Rows from block 5 of a small image classifier, named by matrix and row number. Each number is 500 + 50 x the weight over its row's rms, rounded and kept within 0 to 999. All counts start at 0. Numbers have three digits each.
After each channel's rows are labels from the 100 images, of 14848, where the channel reaches its highest value: "responds to" is what is common among them. Only what is clearly more common there than usual is listed. The data: rendered landscapes of hills, water and sky.
# conv: 3x3 conv (model.blocks.5.conv.weight, 96x96x3x3, each kernel summed), inputs 0-95

conv.82:555456590458538498423535358473504453420361514494538510386533449500491436474524520548496472450434473464505435556469492446487334464470392517552516502514479506494503460501541455518541532505531448480530497549437513560521501563479447518552495550567437512597506508562445505572483441498461551503
responds to: red mesas; noon

conv.71:500476517549500523517432557502490487539528562404462532484377359533480472481513474513532524585575523517484415444482548478530517566464543425509476463345508369529506519599565494421540464522535456542505517549457485527512401504475534522565494499568473444573505516506511458476510543546468521399
responds to: night; desert dunes

conv.38:538599500473442535480495504509504545486485538504498533534533459513503510497457492423522538529484452464430415545530449614491483379484462517489438467630579544486440544559461527486552510504548415520393438404407499494514476453413491478517446548559548472508553430475550465496467581572396560530
responds to: dark volcanic rock

conv.3:550507414489498473387384526490477491507504458446483513473509481432505560526484395517447492387450449548575449452532521501534507460437514516482464547566556585498449462412500581493471547451519517555420428490465439426563495582404504493505474500422527418497554501479548507464363505535482546490
responds to: green hills; sunset

conv.30:483537426519510459583467446482467503496469527523463497519520486559530489515530467421480485447501423469477518465497479405445509482512555427519445532532484544470537529540499395553532543467392535541398510423488503504497433511540511506525459555543458466411512523397559479459333525429469331536
responds to: sunset; green hills; purple alien crags

conv.2:508450487482456530546485447438446522469412504516570553467354497446477529508511401437473424452490476481547476419495522533482484538518549505455524509516517500478466501515512556429547380496536467431400400467457439472596427441480512497460497490419421474551468558491490542554535477359583493519
responds to: night; dark volcanic rock

conv.61:449470507554528500537515501523525518514462569485490481496491492537509494535575495536471479504527482454510423537507515466595448389379526532442452515402469424459447469550594523393497357501490447509532421511547450435520505611395528523478444489387407533501553529461499530494517505544492521592
responds to: red mesas; sunset

conv.39:463487524518501513522532493520501509517495542462491500479507462558516515531553537510450523536501534478462424549504511515577489477407504525373454468468498419380436448547517506319503363568508435497520425511496381457455482542393467492493438488359486522464548544540499505520538503548478530539
responds to: red mesas

conv.60:418492543512503522504421547515503494464494579466549488495535535484544384555609515536398504558522544432509512499400567429527462519427523581396485538483369438461540554586513550523463498517453453557552523453499555540547446498505461513501520505513391561543448489550403514429524548500479531543
responds to: red mesas; sunset

conv.48:476491520530557449492505435514451484482460512506566449535404481532522484472425515491484457494520493431550478394467540398388515510465434549498601471495563418531541461458535531381515370489557461464543357514528472420563508545458518509451553542451420535565503447466496536531522448490504440525
responds to: night; purple alien crags; snowy peaks

conv.18:546537495511428540468486435418474481473436537482465559510509449554508528505432526462369503504505526484478520497493513493531550409479500482393436434528543527316319429562488481489534528534506527480473503500497459318477492464493524519502460521514512517407510487540483497473515519443485508498
responds to: snowy peaks

conv.17:432496576506538490520517487512437561499506495467447464449513511552547442554619449552556464484470566500514520539464451519509420518495405548432405448472439461487511526613565523517491513565559485518549537525564430452495528465550441450551522416359574566459571523531527519557532437516525597553
responds to: sunset; red mesas; terraced slopes

conv.51:469454526481575598453510459435476421494408531548470503479534469516524416614552486510443497504487528478478454496480518514520428440412514534433586464490436408355581468547532495513519519517533466505484503530550447502432446499497544492562372470490456504502508511545397575393487442491548563493
responds to: red mesas; sunset

conv.86:497438557463502501504542485488535466512559515496403502402587513523412426540572531543461516522561508402405519583466527426461506508499471448507581525558439512453508534580494533563520474451458479462503457478474537549509452440539480504414404517475513354497459580522444588501429480411432507524
responds to: red mesas; sunset

conv.13:479450424346515548463499449581501543525517485365485489455529530583541384526554492521545524554501458520452484465355546490419487439580450518496457476442502479488468477559443527454464444433492407545456513532529516492451524518491430464494555502480522449555517478475426528511443524542493382525
responds to: purple alien crags

conv.6:436467424404504477499519447476432533460468440527446394506475454574574440550486475507519450513472512505515497432438489565424513376561418462405463498505487541504488472532493549434365507568467517534441473475468511425477479476492442478491472453493491394485604403564473503530455410481478551499
responds to: terraced slopes; sunset; sun or moon in view

conv.19:497528551404486453371572484424550480446441534522555452499562543539496521425522502383460436354504446517530394453448462399441426406516511491477476485519521582512508528427485523421463520462483503524475464440431524482475515439492434566416521538505457500476542529531479552499454460506477534546
responds to: purple alien crags

conv.36:454366491456525517519472559483503432552477521468512446491544526497459487449474400474430414613525525504608559517440494512444486410446471472477488553458438410556481524438503507379465388518557549549525471511549521401570528588492468564429522485520482500510549510495515485488563527465512441573
responds to: desert dunes

conv.26:500497458520481507520469496440548475419448463580436476581497427517551556463520517542466409492498465407534457501528509432534524474436509477415525560478442436517587473578479530468396521470410514540611503487532500585487433559444559453446531429584447468463500450461420489491487562540464527624
responds to: sunset; purple alien crags; terraced slopes

conv.80:428517549512417510486523488511501497537497502461477524496510535479486427511472535523542396588573458388465353522478519525537511475509545543495496512441511412481510538500451527428572371483511407487506458507510483515472515457325494531505461496507418496520419369490417514535561498534467553499
responds to: dark volcanic rock

conv.14:513517432509482522447477454417551485526529524506680490521568494463514503505463491362465422462465486424491496418480493482540511460548403498540508505504431503456529569555461566485521507487481461529517429460470453451483495437539471481418494593469555539486541596509423535433519514480337484534
responds to: sunset; red mesas

conv.69:512431513463504506485536527523474432499576445462580482482622557453456453445553413490478434539465500446458487562478483533381466396551506525494471528457386463509455571459404460441430496386420482496534476480446467465513499444476465440451497442462501410520530489476510424505430531492452406478
responds to: sunset; terraced slopes; desert dunes

conv.87:437480514500532502483401438472539456439507413441524465502589387524596459410546447489464483513461494522456412516477545437467522489470489441514547521423472507458465533516512504468501488477422472412570549551598523518517401539416438455480447459502456460441572544498470498372435535530541422454
responds to: purple alien crags; night; sun or moon in view

conv.28:437454526510555527520495458548460491537504454346492514519465495530525515549557416389490481549371484470455504448525555460468520415536459504506564519479428535470559581450477545498494469432425445399507493558442474454464500588497460504516509472489441551423559508483521494398391583489528430482
responds to: purple alien crags; sunset

conv.50:503491522504512466528545535494520535497519447523462447521457574529534471505562450474473476390435545483529538580517447469417473531541470575393457503475364445516546603595576490495421521533490469533532555339527482426538528471554518442486600458483580492478516508562504475544518472463486595518
responds to: terraced slopes; sunset

conv.95:539473538458457470503497513480469508523505507534449467517586518535499442534507436531487461475453522460491475557466446517519411423415482488427472481465413399477433463528518513442506435543483476480578448575454336371493481589429424520520411461344503522521504470514430500518508525499465481539
responds to: red mesas; sunset

conv.27:435465479485396495559465484435428467477499573499528439508505533497459524549387575465529503459504416518469427476495483509438520480480503523509504515412529417492424549415470510434510389409438507478482445407535458551454443496347498522449450464469433483550446465433480463546426509466431543508
responds to: night; water; dark volcanic rock

conv.74:518482506509524551586418459523538489468465508423463550566408458495549436469514444486448497484562467428467514455535590401555461548561510462488418581546511538495490483379523485476453511488477526464357419480493500510519491567496484525466551538459508519471549494361516621404458530525461457505
responds to: sunset; dark volcanic rock; sun or moon in view

conv.53:498486509469458510436497510511527489614440517439526452473535515445494497457447457478553397447488476478484527547531409503468492463422565488556409445493533507503479481396385506514393547500495570444498504525468530453440538547487549478488418501544501513496406318475554408486497583503475439530
responds to: desert dunes; sunset

conv.12:424440476538502382573490633471461390537479540435462571489555502501419508541468457541523397507505503520570521498458418484463539405595545544478486541483460536560475548482367456498415469487539494520522542476571491425528515492498526406469514536529508500509446472521556453507544536500506480387
responds to: desert dunes; night

conv.22:410490551456522443400436440530504530372432525489559476474528343491505406525516439534513485523481488429422458486467432510467377490451370498430534491490505442466491465566480501510510521476524480449537521524500458481445497482510415447496428449379428510502528474498413460501498552487489501486
responds to: red mesas; night

conv.75:467501472373527526544400540465517525530512520466555534546522502489550480522497527493528512480555511492493524508481586539437412528422561410432438523462617460459585516467436527436464472534440452559464556484543446493443389534530508538446453508475517426520516529592646557411547497450481471505
responds to: sunset; red mesas; terraced slopes

conv.79:458529493540426475459481494427465455443434523509629455527444492562517416522527496486479511429498399434471532471484523459530501425471463471552579489578441584511551504478533497524583479476548576370471416573456488446530481471556514526505515603433411467571482424466448533491447522454506419500
responds to: red mesas

conv.41:490459499421455554473514503505505443528510480467491429517581427445478421480498485410538447525479493513487503494497476507521368448395552497487467499443503371481356538516502451470426427488399435458493492442471480478484525473418480591446401452435529467517522438519498448516502424526477559585
responds to: sunset; desert dunes; red mesas

conv.45:512459574458473473544506513454452533503592586500532348500557459441491430507378601443489572506544517479570518461550453535468497494535488426545423443551405527495520491579445469515420515536558526551487535504526504478481536449518498524400572470397562503477532481537474521563500430439573542500
responds to: terraced slopes; water: water; sunset; sun or moon in view

conv.9:456529564461401448588487527569516492577491572528445515490583502505468438596523453525569422532537542433514514541506449514500380462592455528492545488505409528502443541569457456542538495555488477460594468512540511374466557524533428442510509486452557587500443384489501543519528529514479477553
responds to: desert dunes

conv.64:537535420424604552371418522543577472522541399488595488526515402512535423442520490507477472556490518528479416455461486478476476511536520441540578510437528563506513549542532438482394511450493449596466557522452511595443474530486509501489518425574597482526495567473529467477483448529470445459
responds to: purple alien crags; night

conv.34:473576567522474533449531470483417572516443501469509463481527515493589449542572461574534500492433482451476534576460532458569471451453415566412549487529452497465537477549577565537577543510488511509534507576504475458465508578567451476562458519431468600493524494540418629509530507519425580612
responds to: red mesas; sunset

conv.91:511549551491511505532555460437505513533498487506539517429565407420488459500510528541373439551508517520460461603522560511528447464497505602447388438512578487470454484499645511475450530500462485492569496438519444515542521455487449532502501360453538470436440482606552512561545465505459530566
responds to: sunset; terraced slopes

conv.29:470363519477421497526467536497548433602512520442494508480558481462438464484487479513503501551517511475564495566496537535478484473459450558472506489440442399540448472505446459343416341520510472557500426472558537447453523491372464512440501543499518482510481420516443547500495558470423525518
responds to: desert dunes

conv.25:521501532466445505515479437465477483506437523475563469516489470443485472436424503417560446464478433436469521485465589509450408451515500430558540489556566575495495461429432452537513534472510517453452524556487610513445507574515503505477533592573496466531467431421509565516407486427533314501
responds to: green hills; night

conv.35:479526602446394458569539477511505477483428439482487512507379478526527518497492522415487444493507512472430466555528531532463459384553445496588541531488466532449525530457486520546566511527421457415517453492539499473482560565511407480539462508522539568504502315481472516456516503472468411604
responds to: green hills; night

conv.10:459460574520510567455520474442348488483545565528521486438524497491526567528574561529582516473502481463561386533489472531530529446413512509453382475495555411445491406513568548494495436486497485554515448587450449401520511568413479514525523506417442491530507426515476518560546476499530525583
responds to: sunset; purple alien crags

conv.15:408528566516463535432516485532491515466496556504508498502588509503494407547503517489520460557510515487386320501469561513528525471500511522506525512501493517381508485574481524410578379522525432424524402529495496504482511520313454474504498510499404502489533492507458575497521533528498520546
responds to: red mesas; dark volcanic rock

conv.59:404450475492473482509519512474490507409503568455574526446617519505504468537541545464534458528485436489413397480464564490524471430486533530526502475443585466439514594452432550441522434439484475368485447406531510525452499489382439539451489485490378445540465492432502526496461577484474465512
responds to: night; dark volcanic rock

conv.83:523511540463543478498505520444526487591502661459564359538570430443542460502390614500473460517501497551537465430497514521499469485500555361519507391482529474430476477468436556532502501515484503523464514539489494457450409515500453545493534487440461495523555530474482492431449625495518456541
responds to: purple alien crags; sunset; sun or moon in view

conv.57:503392520500553511582472517557500468532480502475527520548480467483526436473556446426501458540385493502439485471476558425507505504548455443539426521528468582456438473465527488478358486437455519374419461516509468500462461514465470508472505472473511523391616496479520578373442535543493420560
responds to: purple alien crags; sunset

conv.42:516478467473460490470458466501412523489506472457499544529391543520551513459532410391434473417413483416506487457495501472441466478491424533490496565508484524528537535463479521491409467504536461491437422498408484512582471508491476549486501468362453521462603503448434540460369600400506466483
responds to: night; purple alien crags

conv.65:429463477484484489491404479460519449494522503485651513492577444479546440377495493440500440539489478434524492369462500495528440473409444578507466527448435470495553508570466475485496516469434544530558507468514574523436600534525408439444477556470473599531495510418458477464469553522413519514
responds to: sunset; red mesas

conv.58:495475442441605552498457404565559425492417433471516461480430540475378424472495482476427427558457464518412467473427582496484481486537503541524462539427464555501418565460490429471500455406493506514379539461544501539514520507475398484538522528515484485556508445452491571451505498545513421437
responds to: night; dark volcanic rock; purple alien crags

conv.16:407539455502508557572528433524563588434497443540436534567469438560560454490536503465585525572577473534477477424520602535535530499411563484502550536425458421496513526553498492454533461460430498493394603478556542503487553503502470393554456464520481463471548530526550564479548490579576464540
responds to: purple alien crags

conv.23:518503518456542500499435515481547507506465465420505459555601538547576482414481413461533407494475481518458525457468444538449403484422499533464363496435541428508567536433431554462509516499491474539513503571465386544452506500514440497508458408348505529579573488528506454489548556527484513467
responds to: red mesas; sunset

conv.89:536496473588440579508511433443522523611522467492496588492459380440516518413394509530416490513567521470527530485481536498533493444432533438494449399582577547414351425563506485445538499537564529518492434506419431441526478512508484490464530470511549482434494533492554494500546522482477496458
responds to: snowy peaks

conv.62:464367543469526447567433615433390434513577563486493505432542487499486501459473515544387464549478533493542471512503402521485507459536482437446474518439512473556456449465486523427435468558508475562542444527497547373474528569483497508459516499580524510413501508558519449491550477409571434520
responds to: desert dunes; night

conv.4:545459545438491494525513539443446489489498534500527474516487510456489482475411515449416393525396464477459406477460468578381486373515438495498458422548492569434448490527440544453469527470437490541446504484465502404442486482432427518449517503507568460416548409516480518529497502408449441594
responds to: desert dunes; snowy peaks; sun or moon in view

conv.40:473489440492483491470437443480530540432499481502491466494556343469587474372516463437523513496566470488471448465496542479530478456367508404491530485403549416490450488518470569488455537474465508448523511551495513523495361538485482472430494473495427378475541511427503454445483560575546466530
responds to: sunset; red mesas; sun or moon in view